python train.py --noise_aug=0.01 --arch="transformer" --head_dim=32 --experts_per_token=2 --width=128 --adamw_lr_other_params=0.0009 --cautious_weight_decay=true --lr_schedule="step" --weight_decay=0.01
Rows from block 7 of a small CTC audio transcriber, named by matrix and row number. Rows with one number within an expert belong to one neuron, the router's apart. Each number is 128 + 24 x the weight over its row's rms, rounded and kept within 0 to 255. All counts start at 0. Numbers have three digits each.
After each expert's rows are labels from the 100 clips, of 14848, where the router gives the expert most weight on average: "responds to" is what is common among them. Only what is clearly more common there than usual is listed. The data: single English nouns, adjectives and verbs, spoken by a formant synthesiser in many voices.
# router: router (model.blocks.7.mlp.router.weight, 32x128, trained with AdamW), inputs 0-63
# up: expert up (model.blocks.7.mlp.up, 32x64x128), inputs 0-63
# down: expert down (model.blocks.7.mlp.down, 32x128x64, transposed), outputs 0-63

# expert 7
router.7:167124109150147154119166148123135150116112113097116120122132136153157133097072128111105130109098173089173116147138086082164115123135094115106134132157144121099134178139074125097128200132106123
up.0:092151175097093153135104135088121117081125120154177119173122141097094123148178072129148130137071098095109162130133159147098128111097076153117097114102124111119155066113155134158131135100120134
down.0:087118131081111124133126094096110134120120108131113138132140114071177139148150162150124114131117101105116135109107150140129129145069131106148100112128141101151114116162136153148137117150128138
up.1:089061158150142077128111087123124137111127107145100110134134172148114123178149126168106115140106128104098141105144165152130108199123177148144148114156125145114118131140175100127125113136143158
down.1:147130143149150149148160119144158162127134145137095122128108090094089108123148125161080131128134131076120154139150117139173133131176123100144120152111138104092102084122160120124150139128155127
up.2:131073144117115095125148132161092141145128108143160147125115145098103097107154109128114104128133098128094150154133122184130121130139191142140166150154125143114121169105118113192105102088133151
down.2:142164081174110142130129154127188081141124153139123118152147088109116114108155125133144134105105118141106134183101155117181095136114097105132123120117120127140121136168142158142089147154145157
up.3:155115113104120098106161125152125119144128166075138132120128110166121103149171109148133103125132132125144169075179085143160191083143181170134107129133123163149109084128169165099109115114165147
down.3:154153130121139166165145113118156149158142140149098154111125155122134119103142113108138158134112143140141125159121105086089173160143117157149078119106108144132132112144148129076133146130122068
up.4:114134113111163104129095134152155104123138144169131110144136113134156136177136137132157124099160115146144094106146099132113145130116132120126114132139137101159133165104172118170134119168117064
down.4:118092109147092134134093111097097164088168112128122172151174086145127119165089150158092150151115135151112089112111138145138098140097128104165126145129173102124164152111116140134139093150127114
responds to: reverberation; /l/; /i/

# expert 31
router.31:158147093140106189120157149136140144113114106111110107109138126144112134097083122131101155113126162076169105134136091102152137126130096118102129148159116168078119175149071127114119180133084133
up.0:067166074116139127123122123117166105132131127157131148145108113137127094137116121119135101129180111172105156153165101131151101130151136158143099121134097144158088146146125110113155100126126087
down.0:112156109142142146103156136119104170057107132138148084099125155071154117129114112094130144095166133114088133145119125111107160161095111173141122123111114151091081098128130133138142115129186089
up.1:114103128142128162137148110157115092174145173119107146098132148128074127151133137138112169125120162171100123102103066124107120118106128100114163107178132108113135109133153178113118126125147097
down.1:148121146109120138102127114138082094117116150120121083152142112113105122174106097132149141133141126137110148134121106146169114144129117138150085106139119103142136119110160126107120112118118153
up.2:118145077127129111113125106145124167116138143147143108144163136102172157146148113124107126114116139112092186176158119128160155135143138124136114107110098085130130129088151145130140069132144058
down.2:142133076124124169089127140129113165108128173124085154118176132130168100115136104130140167107097126135123077126129134118171124144087157149072139127118126133102079152129153117122143126138114102
up.3:084178100094099122120109095089144140093136164123112132144133114105104151142170141141126110130091128149161117095125133159141157141119151160110103126126142153140126154114175137148107114107101117
down.3:135113143113164148152121193146115133156125139128104108134150106154147145123063118165109139120105136108124096107158107105120127111142104140080100156153152137120147127129118106072161128091119131
up.4:096136135141088102109120155105119091115153107105170115150153109114121108148162119129166125138121132171109101119127171139180146106124128155125081093145108151148140064112166098153132112143134122
down.4:175129141133085151078127130122139140145161125124097134176118133140112115136118128120085106124101131105125135135084101115090125133130102094140129102148088134135150124098114171136160161152118163
responds to: /l/; /u/; /ʒ/; /j/

# expert 0
router.0:135135104149134157128159146139137120105132107084113109118143143138157142109084105121096133098110139087172125155124107105156114114136094105135153144165140142091131167153070139084150183142097124
up.5:082171153115122105165144181132129144078121147175127149104100127103098122179140109118125124129143121148155097123092146126127137119152129132155146138099158109099118130142132166162148097092127099
down.5:137099106170100134080100113155129133165169127132161119111135122130118121113127161160108167087145205165110151111093169124133111145078145145123094132145112128117148162154106130122131107120125142
up.6:115108125105197152151158123141118119089154130124140125138127126117148121138177133136105128120086091144116115123139145104147074098127095182123153092111138136139104094117162128149124116156193121
down.6:130132111146129168095163100133151136179115124089125125153158152121125121074055121091174128135121098083121162141121139136104156092144146073151095145127157152129193126113150111135144117145136147
up.7:092122148066148104108147145112069135143162153119139143164090133118095125151133124134112110179138103126117125119174098124132115094157148162103127160136133132139102106166112167125091114127100127
down.7:110136103106099167118148126153143119098095157162151097125128126127121123147116148077138116155156127057124153123139134121146097136103164172109133127098134137081147157111103146129145131136137107
up.8:095132115126164113130134093139156151178127139128168134139154130104133154135136136095128086106169154123097137151139118173152127128101131145134105113104089054149110088076135115147129125138092160
down.8:133128110137087148108115113152132137157109195131116172107101091137132114176124123070129149152143153123145108153114128120135107127119133141138127120113121135124126140118130096105159122072102106
up.9:160103113149138164068136149088111123146131119114141171119134149127133144138185157145150146140171129170127133110138137102098141118146129087092159125129176136102157128099140153142110127088126130
down.9:096148121107109146156099141097113132105153143147096105118091135116138152149179161143119113099147126076163106136098124108104103162111157091069113125136161113163146125124118100159163122109125105
responds to: /t/; /ɑ/; /ɹ/; /p/

# expert 13
router.13:139156112128143139135164168136113124111147105088106113129134141153144137080086101098096121126108149094136122151142108069154116091133113095139161135158142125088119187124084134098113164131095134
up.0:124111131067076118154130140128137111130099172087113156148103163083087133172109103147088143109153111125114109124094144151105117102139138149119116186132116118155162139129141137093118119127086128
down.0:134104106110153131153091160087126169111118126139144114124092082125093148131131129101104121152146161100141058136132136176177123107141099108101152102151147107118096131150125116119151149093126135
up.1:130127162115110099130163112079114110144171139132143119091121182138074125125158156137107155125142094110147181121161150077125141150120110121135095127127131130092176140152168151133136122150114115
down.1:119121108110098101148156075128115136134114135114081149086086141127124147132149123121095149084144129092152111124185108167114119154122140130097088091115134111122141135169129158121143123139139180
up.2:120163151149167087103139094106114168163172129139117109123121083097135114156146139131167159134137140147107146087081131154114158115166143125129137146132144115111104089144168136115121122173125113
down.2:158117104153113138105164109131136120147116141136096142130117132097153135111167149117111162096121118107140161135147132126115095088127114148182130100137157107111155110133153096128101152131155109
up.3:136106094142155083115136127110108093158159169117152120163110131118098104131129120111198099153156151149076179117125134156127119172116140122132107120115155127137112117136152121107144122105084121
down.3:119136183126129115100110129132178077100117107135135105095138142117158114125116149138108141117119185095129158122137135113137096149097169157158086120127127145124161176094130138091139141106109176
up.4:129156096110154136099109112141104129117118091184126151171169114139131124119132125140118095135168120113133134126139157114129136107113146079155143147137141116148115085081150137154148131134190120
down.4:096142114121135141134179100093169159137134109122135130120141110119171115124148126092122135124101130151154182095128144104114148093073111105135112140130118170124143080131128130139132139099146146
responds to: /ɪ/; word: sister; /θ/; word: path

# expert 12
router.12:107126099146149138128148137151134155123113126112098103110117156131133122101105135107137159129092165098159119143130109099140120099135130110112147122145091134125099172123074124088140177135121114
up.0:119121135128156141129149124139112106119159149124153137164175090098111124164166152171115137086105134121141129128129147173089152107115099154146171114114085102161078115142126124169113137163103101
down.0:119097148154092117126117057163136110131126130111112123137139124076121139109112145160146120132106112110185142135110131137175073114084127136126136154122173105115108109139130153123162153125070122
up.1:115089116132123140143107113117116174126092140111129082107124126083123114167136142133160120174133098151157098113098142129125086117162164125106100150126136117156168126126165096150183111096120084
down.1:064154108111160150128116150137142135153126148135144136091149147117125160137130118108161164154145124136109097140153123143117169120121114110164109139134151143120146096131120151150101122092137108
up.2:094113117141138151125136113174161139151150087101145103139103136146130158115148107142123093178135108079098107070127156099116089117166133145160109150107131086167146124132130111126135138125120154
down.2:109156127134126113122159142112121147132098120095161120105126120118106157101134108124121098105126151095156142129127151146155106130142103087099121119131160125089070156185128091150132098182136085
up.3:076098129140160104157120125088105121103128165148152124136138145105099147143151128120132151127107121146098158132135135133126126124127150106129166081069119136173126154123120152144100107153163112
down.3:101143090163120155145096143121095136099138126125151129150163143118152090148113136094134134128075138107149148125157102105146097081142108137129156154105102125158106150150116154146100101107157126
up.4:110152109138128149110079106136144100137128126130117143147127131139144128155116143141146160129114166146109160108118120115171130089152145133140104140071142142183115138181114188086123087118178097
down.4:133083136131095179086163125093113100141080139101148116142135107144112119129127159126148101143137140119149149125081128125141132119187156108121120140075146145182125147129076182070116136127149113
responds to: /dʒ/; /ɪ/; /ɔ/; word: orange

# expert 21
router.21:151156111140116167117146146141148125114100106097114109089144136148153124093073137120105156111134147073177103137129107100134093102149110107135127136148135132094129180160084131101137184123091124
up.0:159165113133146157099163111111149120137143147087128142120112116128137129125157154111146157135186103132138138149137121119159123108144148106145149117109144071129076105149113098192127154075156105
down.0:103151094092150145137087116136156138140119134192119141142091115114151108189168115132105096146147131143131115148152146141128141175131159112141129110119083128141120138125117101087113103096113106
up.1:097108109127145076106118124166121122118105129159137100110136169157048089144161120110154176144159127131145127154134134149094111121131164133170127120121114180120129091174142125120137127131119146
down.1:164110081140118127112090139084110123108157136100120123114175115136102157130158163126131146178133145159128123108113087159127123139127113155162167129139154150097137108079134108117073146204110101
up.2:108137128105160092133157153088130094117125101136142111103163122114135128086172127152172140143146106134142135175115120092102080130114154172143170110117130124099080081149144123108125097131126084
down.2:122116132083142160116158123127124128137124122153113099163192156160125136115154103111122130147173109130165127123178129114082165175095138135120151161160079094153126118133147049096134144162135106
up.3:112092157127125110143149126147122128126131133153112164112103111078141153163119114106123120180181099162130151120173113143092125136118124163107097116113170132126137086165158133115135127130123133
down.3:105166095129179124130146077145128108115165152126111128167131165145131139148128125096130149156116108140165101116151154099150110086122135120125117120136125126102131114112133136154142160103154132
up.4:132159104121096122156152123124135147139147109133128104134129125066155148165128126175093122143135112143088104150115146158091107112142122169140067084132136139132104124122130091166144170131148105
down.4:132110182111114146120131111135130165131133090136171158123145110114128114147164124113177124141134160076129115125108140127134086109134121111138128147132150124117132115132145143149129112138214141
responds to: quiet level; /ɑ/; /p/

# expert 28
router.28:107123126140151150108152166176130113128108115098104111101131115170141149093096172108114113144163166098143143149130111099161118136117083121138114156138153125098122148132091153094110192124084152
up.0:100121141130108118116118121136127141136115150108128175153162129137152123188116129145104075148096125098128134097112113150125113130117093150159119154145122162170124131077113156100115140129103159
down.0:145144108134139147122178105072117096091156135104127108109104102093134176071094089141131152160125151094111111183134103087118119142134184170158140120086148133141131118117084147137117126154149125
up.1:160101131152119122127184122118109117110164141121120076135128137094168133180137120147166135127152142138154148142131146144143126143136152147122119135148186090153159097100143175157122131113096162
down.1:118082140119132093132103147107135085096118164110136126175091152116135166131120077132116134130162157128119112125135147107160130111108117090147100185129128160140093127131114133135180140110107104
up.2:110139156118112122163151125095093085121131143150138144126125126111155143113152154148133125123140103115121108118177083120152082116132117084149144127118113136134161079103138102106168110119152148
down.2:150140135125125130133108103160129162110152141112168080144122128119131105116132158171134126106148071133063100108116123138130142141128137174108092124141123102081121126086138164162126125167115121
up.3:110105127171120101089130176137102114108118146096129106098112169105148151139191134119101086128173155085107176149132136146123102166106116121166125071138123107154110164136141137142158094114111120
down.3:148156098135115132142130112186117151146095202152133094117139122116139148162150115129165102108134101119099153151149118109158134138124143073152120114131076138133176144095114122109129152108123113
up.4:123114149110130126134126092123102099140129125116123147086134146096159117136151152180139124096146156153128112169152141133072121168125102146149130103101127099092147144116138099142166115105102137
down.4:114174104116110104169170139089093144102170142133154130165102121122061092106135116113151129139145130106141130127154126152164104097136130162141142117109098143141117128106167119151113111124114092
responds to: /k/; pink noise; /i/; white noise

# expert 19
router.19:151116110146122171094157122164152139143116118136172106161109111099115073101121116149126163108147112104150095155155137127118112159120133101124107129181081147144109140124155165115151153148174127
up.0:119112133121137139078078109136144111146140106091153094157131096128100091137162117124099192114156183127106135137156101130124125112165117133121116156123105124133094148067153143135124110133125175
down.0:100159117133160101103170155124120119143158152132144156115128120104137167117121124115135151137137119139139151141106159099087110132130101125103128171102076138122147146180105161146125105139122110
up.1:141096156123158121165109108126149160203118114140129094163124101114144181146146121143141132120132136142159146135109155158141094127127103172073139127113162113125077069131162104145132109118157071
down.1:106167146093115091158088124113149102080119108137100143151121091126139101120093118144145139110153160170103102120101166135150102110116126129116131112161161121113157146139132172132158111132057151
up.2:107106090126118148132110123109108151124092113127110143129139119126078143137130137128137168141156118148149100127123100115129128130156132110106159068127131112096133152151133161127138105098122095
down.2:107166128125141151100109111149147118149117094097155151111097102129114134145080094110152127104124125106112100138138116129144126108120107142106112153137092153130136141114118170157172117117116105
up.3:108124128125137121143128115118170165170142102133130120116114162171103159127147181135122135140164135136122112105156105150133116192162144150122100122150097096115129149147123134100121098113103106
down.3:095137109115111146090173154162112156112121148133086143150147102117170122129125145114120119131175111101135113135148112106079102100136164114130097142149122142136110132153150153156119100127101092
up.4:128108140106109075122133110114098159149107144194090127148117189117113173147145144103136091159141183134155130165110132119121131118129139087131172150136117143105098107145130133121117150134137113
down.4:101136127108157130067153177120129155102127127098147100175121090131117114093080132144162108122118125139178119138107100158114131128111115134149132123097154108131126100135102154128106124126134136
responds to: /ʌ/; /dʒ/; word: judge

# expert 17
router.17:135096131154145146099138131143117151149149088109090118096124157164144124096105093153154098145127135136136118120093119123128121102088123115132142161139126145154152153114088125156128168142152062
up.0:098137154122152119115157152123108187171163131141149114117136117142116106081113137098111135126161160133117108110118132153144142089061126121126153107116124150129130094114151145177111153115116154
down.0:144147140134114078106138141113171160116143096115117130135130138138077115080077125145151084181109159166160111109086143116137173132088178158127161148104130097136112141094091144141132157130147140
up.1:113108138098121110122138157095130126127114148129184087120114158135180146122154085161128111155160172175117081125139130127095147152131118139149140095142077109143105103151098143096149129083113118
down.1:152130130095123116110160116122092100122173094133153174125093129087125095129103180108168115107118103109188128108185143087112122104147161149139093145108167131114120134152149118130113124126159151
up.2:145142145108177150135098144160092126080115115145138130116159156143106144152154140121125095139152142105113088109088133107154128092116113157112113094102130145112067109162150097118139153135118141
down.2:127110120130143092102140106127162161138129159135121138107133094155124086177150147117135152135098102160135124095165124115089139143165120085105121119074161140124131091168117101129106114135136115
up.3:129080140144137112135073122147144140159077145168126129127150165096111100128131157122112140155151102182144108121134191170143117129101148125105107138129120144146142095129104081099108145133155151
down.3:132156148131121111157167117075116156125155103139112119104121135109120149076146115087104119182130150152110118122152109169121130090078091156142141163108141110128138133127158147135098143101139093
up.4:065116138157096119118096168147109187107131119146146145111106115156138117146139110113091115130119122152124122086079129142138124114081125125122139110118123147130128122136140121154120146147113157
down.4:131107138130131117142095159098101122101106146093182189113161146116124140117137144143122112141145108145134163093118120119145108106136131141115122152144105131104144150119189161114137159180162082
responds to: /ɔ/; reverberation; /b/; word: bought

# expert 22
router.22:142161111151122134125154126143142130142129100099127088100150122144159127080081121088098119094071164095169108124133085091159116107135117109112115135143149167108099157180086146105125186145086126
up.0:127089150132127137183117131123125130100140128115150151153131118148131129126141110092161109095088094087184164116139154145183094143144142173087098138111098085137152111114139124122121127115165109
down.0:108124154126126152141142152161079148137125116124116175109176156124134155130127127183139112170152151104128113073129099152138119093107069142154123116102144136119086123123107099142112144084101106
up.1:139058121133135124116144125178173127097152085136147167072119144117129140127153157145125145108158115165119136141149136136111108109134146103105150123102147102109170116118120138177132102080120113
down.1:131161110108114144133138161114139121147086122127125122121137128144099170116117152164100158122152106142122101097122127162080110125137058137148137101086141155119138141162130113093165152137141115
up.2:135121102099120138082125128149115104093104171169145124125127091093143089210105130148126152145115119139089123107134144160140168148127114144113139132104076119114126101148113146157147114137150092
down.2:110140115143161159155130092100183109136157112101200087091108119162122116117165144104095083115128136149134134092129072116128160096103115105112141100123113133165115077114144139154148167124117140
up.3:086157122157128113139099095112101129116126179135138123127131130148125089149170152142134121122118154127133115129185126173100135127125157069121153133094126123155129099162147140136135122130127112
down.3:098101118139126128186192142151124129087108103108127183155144084126158153157130106126106129118137116128164152130089150127159086107140123153090125121138145163088091102106132133133142141145072166
up.4:136120146105154130117125087105109136119153107113144134162127120190140141112141096127180127161151147125131119127104148138120117143137119112101104132074177097162132152108131103103139111130138114
down.4:095104150159126122119129130104138111178122096107123157137120135110149145128140158132094093176151160087144106157146146121143127124110112084149155161094161122158166093110160104135146085132162126
responds to: /l/; /ɔ/; /m/; /s/

# expert 5
router.5:135131110137128144105154143158169142119115140104061120100151120120156125083110137119138110112118140110173095122131078104114147112134118091145114144143129104130126159128115127096136180132096159
up.5:089147120144122131161144171114108055092125139089121140158150124153143156118129118080163154182094153167133121106127126115138163124110107102156124151101139118146086095127106142131144104145120121
down.5:117162092135089144123133141087120144118120107124133115147113093136166098139128139131110124125161157141110125127144135120123130127175168154145145111079131100112162139180173104100111166112111145
up.6:112124127144153139122170135151143136108124107122137139124098164163120149130138127112106132136134117136121172126134141108140152130127106146116087150124123111090106114143099102126106125214115144
down.6:091151128090132141140095118141195148115123119140118082140136130092118155114135129109139133105209119129119129147124089170175139137144127131114126112153115159135111160107154152084133158137165095
up.7:115134163078116098132126132102099124139120124087146101132143158115147129125099164152166107128139143138121182126161119126172113110174125113103065137117157130162081114151123097132118111110144161
down.7:165157112122112141189099121131149111138136116124131133161115138152120097093098144117116131106115114148160135160117117077112148115162161153117107147142107186093084076158138119148124123128098134
up.8:127110157114146122132126139084092116102150109110162137162117159092104122151147157140120118160074129104099115163137081156165118085131144101151133092154094144097130085125190131092113125124133125
down.8:128128154145169112135197134080148155168131154124097153130120139125112093145143115105135125144100149119129191123119114160126082114164151144126097115076092141130092170088141147109120160139126137
up.9:104119113158141096106054124111101161124118148097122134108127133113099111186109133170182139179102143136145134094109116135131128085162146113099118081116097096169143131132150109153146103150140113
down.9:170138108137150136140131133111149130129148075141147140085109120159140110115138162103123140120157125107119160099114121119100134135131145120159121104142138148107139157110148107123114158136122158
responds to: /ʃ/; /u/; word: shoe; word: shop

# expert 27
router.27:129161096112147155098147130092153154130093112112113111113160131109120188102110090105109126127114132112173106104088119129129138151101122142137135143164115129093145176142120134081133151133108153
up.5:137105134184159124115091103095102194183136122130135131136131112118104098131112127159092096139137105169126128128168156159105118119111121071106131106135117132132121170117139167135123123144154109
down.5:135120136103143149144122146146101131095172147146144152124089113150145116133094148081146157141081138098089123143177142131108109141147139129169154107124132107113145116131080139092095115147118119
up.6:087123141150172136152121141117132120089182136157165175137127085124154101151132118140111119146131087122099100111094116112138099129145130141138148111109132151141098141098098162125114096130153132
down.6:143125102182121149103090142121127108165120160129107132124101086134122091159138140140137162144142153126143154110117102120154116174160102130128098133144129179139125208111091099114137160111146093
up.7:132160159136154120129161106111098108132178155111135104085134136127131124134139130139132120114133122094117126116105155136169104124167163144125121130125136129164108148111161126162113066133115125
down.7:087154098145149196134123122148139155111101131132125141145129164144122102143120152121138121127109151127106168074135141114102083121086059142109154144156107115147111138151091142127132150124141111
up.8:145118180104107110113113124142125137106131151143124063107111141099122124171153086137143115108145122156126093135135127102146180154110139120120133130075136174172177148133136145157104093121135127
down.8:117136131120101151147117150175059097133125111159134111121157157140184133119087120148126174139112128113132097128102124138142127128129122129106120139136132137126119115142105134151188121122113123
up.9:148164117116135145141143108097128098101134095120137129182116126120187127115102144136137155120134145113132129131171159136150134096117123125075118140099190152096116140144145120180145113110129130
down.9:111110126164130141119139120112077140150126140106122156182113160140175142115111102180110119143113092098126166173118141103143101096140121118117135126130177144107157110074122179134111171116146076
responds to: /b/; /d/; /ɝ/; word: bird

# expert 1
router.1:170142144149113138130120145135141142168108113122137097072115167123161125111106134125093131107099127104161163107103080123127089131139151111146125160137107123093123157141099143098145166152100133
up.0:147124116099102095084143133175098116072118135161154161158111148141119117097097156134083149181145097122143122144110115150125111151127141121164077148127114173141134125104147116181122160132140156
down.0:145125145123140129108124126134117138113208110167135103090080155121116115078124124096107112123141077118156159110132126168127112131185167150150126163127108152131143136108098098116104090151117136
up.1:154101114122123134118156128127112128121108158112131132156174094119125099110172145095123158119078145093135146175129111132121107118120101174199112140115159113132129108124110102122101094125121172
down.1:117083118085156115090138126082162138124114126160118087137114130080134144100122124059165138159141148125138149148108178143142151124121122102095147137135131119146149149088158121048169112120125146
up.2:113167151166138143138147139097125120183111114110176129159118159159138099117132112137154115159112174163150163123123144104074125167121123113112160108159103096081119139117121142130064136087113088
down.2:140103116126120168099130149109141132167087131173134129126151101126104135084098121144114089111121125127118125083097137102100181134144173133139104117166087108145140127103150142134117150149149177
up.3:151077100108148123113122122143136128152168158148112126090139177098150150093136052170137156112117135123093114173142136147116166107131141146131134083149123147146151122080100106124083130107141116
down.3:140169072091111120142161143171134132138133107125125132074134121181137136186165132141130177123121108092101119115170155159111151115151118160134102098128125147194125116121135097081138121143103070
up.4:117116094106153139105150095121121168142142157179094120175075146136122149106123114112161149089146114143113107151115112149175144140101173145154123113129114099156128099139143107135144152135103107
down.4:156120125116125114084136158089158103137123117099098131101141137154112126133172111120120144128134128133167146113130150092140081110132090147148086139144116137095100138135117082124107133177067124
responds to: /t/; /b/; /ɔ/; word: bought

# expert 11
router.11:117150159142087176134154109155137133091124143147152135150094124136169119099093145085106152092158111090121130162156078140132112108087122144110156114128134131096084152104129107099156163106079154
up.0:160113128123111090127151142133066171156127111136127160171110109138159089143170113160092126138109150147131114137120136125123111115063132124088140153119102133141132156107141121133133143094125125
down.0:108123141094135099140151135143111132092121114131167119084162137123099159140136108179114135079142141124089140076133136119191122096118170151163114147135130143105149108172167118147160149124143135
up.1:095139127105121108150109107153153123132099142098149152111113085152082100169146152120125124135151106087175125109141117125140156134109143174122113148109114135133127139130169117123115135146132140
down.1:139133109108134104140138170122089097131139146153136141132188168163161123136128112094168127147121127162099119106123127107135136122090156128100137159125137152099139119115117132119138150090132134
up.2:125127133130078080135131175088105190170094100136110115132104171173124152147076141140128124129142135116106159127126134125124140150115106124125114098146152115164180100121119169116117154132084118
down.2:106118083148152140116139144145110114155081116122096103105144143135127139154129115146133143125123103134158158122166123070123102126128139108124130131148197130124143102141126165124148130144174098
up.3:107119137149104168140095100093138130126091095110113172136093158144096145171163149136127157123129121079166123117089110172171119129131135133143086110128151133106132123147117084116126126121102136
down.3:124141120168109127117142136159163132136119109107086116177124166118135100115086113139147122150130132120164150127132167095110131136123092131116127130159148094100094087098139145122110122105167146
up.4:120122149149139128105137093140088068096125125144133106124195123096118155152127114085160136114144079173113130160176130084177148137119108117139135107124139127084093089117160158100135129147136139
down.4:137126131098135126118140122106134165132097089139105167129116173149137135115162141127126153093132159153100158072123087167135151119134130093092130113134134167152117121140135160107104104110139110
responds to: /n/; /ə/; /ɪ/; /tʃ/

# expert 29
router.29:158084115168168140130139158153106147121114110109090100105140165138126133121154108143107162123091148109128115125156117098089137112127121079132176132108120184100127151088119149101132148134109181
up.0:120149146156122109128116101112100142119141141150136121073137156193121111173145087108141106133132148117138110134151137102176153131117132105099119181097107106162085136136102122117125127142123114
down.0:118120112106119136118161134164103164158086134117130086101152095120154116174112151114139107153105113153139121142101144133148099105156135130167115091119140147108122119108119164150132123119100159
up.1:122131133170113090116140074169110164127123107149103123122108098122128128110157148137142092136098154137145116147149106071118105167124137108106161139098122130131132104116087110157138156123136156
down.1:094133129136140081093202116096123165150085120173165130100117102114116137138161132137152085182116152145117092108095162100114098137146143111128130163115088151145145132144135120132107097108104115
up.2:128111140124153112118119094155167082126151107134105154164108168089150113104157122103094160125140105144103148134115163132090107117134138125107131174137129144193146092136142112106138115079150123
down.2:149152120123114123119126135151133093161145118103185149080164142141173145079119105128089138130129106111131171147137136115136145150123178164141163151154099091147082129099152110132113129153125135
up.3:102134115139106110092116118120117088155185101138133166136109142130097124161136131118140119117136120109114088112152100136121120124104096118131186142150178115168136090141112134094139085133146167
down.3:133132148133105152151116125115127178117143146059144145102108089140091147146110159118120135097121119129135159139134149073120112157146111121105067142141123124115128128112109116117158146107117151
up.4:139114142138084112126106122144087110108126128164144062146137146094117099114147149103146160169128187107071146112158115134112142130119146117127124098154123129101152124145143113093158101144142151
down.4:121061147140036147083129143155109106142103129079156108163090118146115121152118167134139118119127126129125140153165138096126110147116129159143139142088183162118145158122138153137146117117149122
responds to: /ɔɪ/; /k/; word: coin; word: boy

# expert 10
router.10:118152091134136141100141122144157146099118131105079103108126138145158145113125091095073139094106137095159125128134091079148147131117088116139158174116140123097124159156087141123143152082133123
up.5:086166125177089119127112118134160131138149110181136109123134121125134108149111169135151101138121128095082163141161144173180104064130143126102112107130139090167117131133162136153141130121093150
down.5:132123127156105144119171154122161149129108145157088145121157103129117141128072112124143104123132132135105135142091160153150135107099099117102108123127084128149070165113150153097147120139146115
up.6:128118168109156137092122104152130133090129117095134122130140120144103143152120134165103150132111135123097116144118148143134120135103149113122074111097140147121142142114137135118164149146111163
down.6:113142111157090114146150112170092106147155144109159123112103171115124141150127122131123130116142114109149079115127083113187098119142123152143198120168122152121127138147155126116157124096108128
up.7:132089147134177117109142119115129143100120113127094168138088111145120105124154108147118156105123102119130138118141075152132078151121141132133110124084145193122146103076172142100114131162118134
down.7:119123179094138147124121141092137116137101091133093096101142136127101164168149111157167143165137140123136119117141137130100121132145125145191169124104142117125124128138096093084159131098117120
up.8:125121129123137140132121077102141114151086152148144118108131124138137151117117152109092148138124126164110087170134132117138116157160103112115186059126149152198144132126104123141123101119150161
down.8:091104074121107149117116137151136145103116086127125151152077092086147132133142136150108122124173158173105098116126124135173111156123085141142121137122149119148139118185095120149135107105156108
up.9:107171122150134121161139119151105137137129152163124108108134133085134136149136107126161097110118072128116111158155118101154113113107130098167094111083123155086079117074175159162139121117153115
down.9:128153141169165182132098123095141150171093137136120173109136145123100157129174137127100089147104149117114184102103116127136123146113142144130146103104105136133078166181122120133110137091132128
responds to: /i/; /tʃ/; /b/; word: beach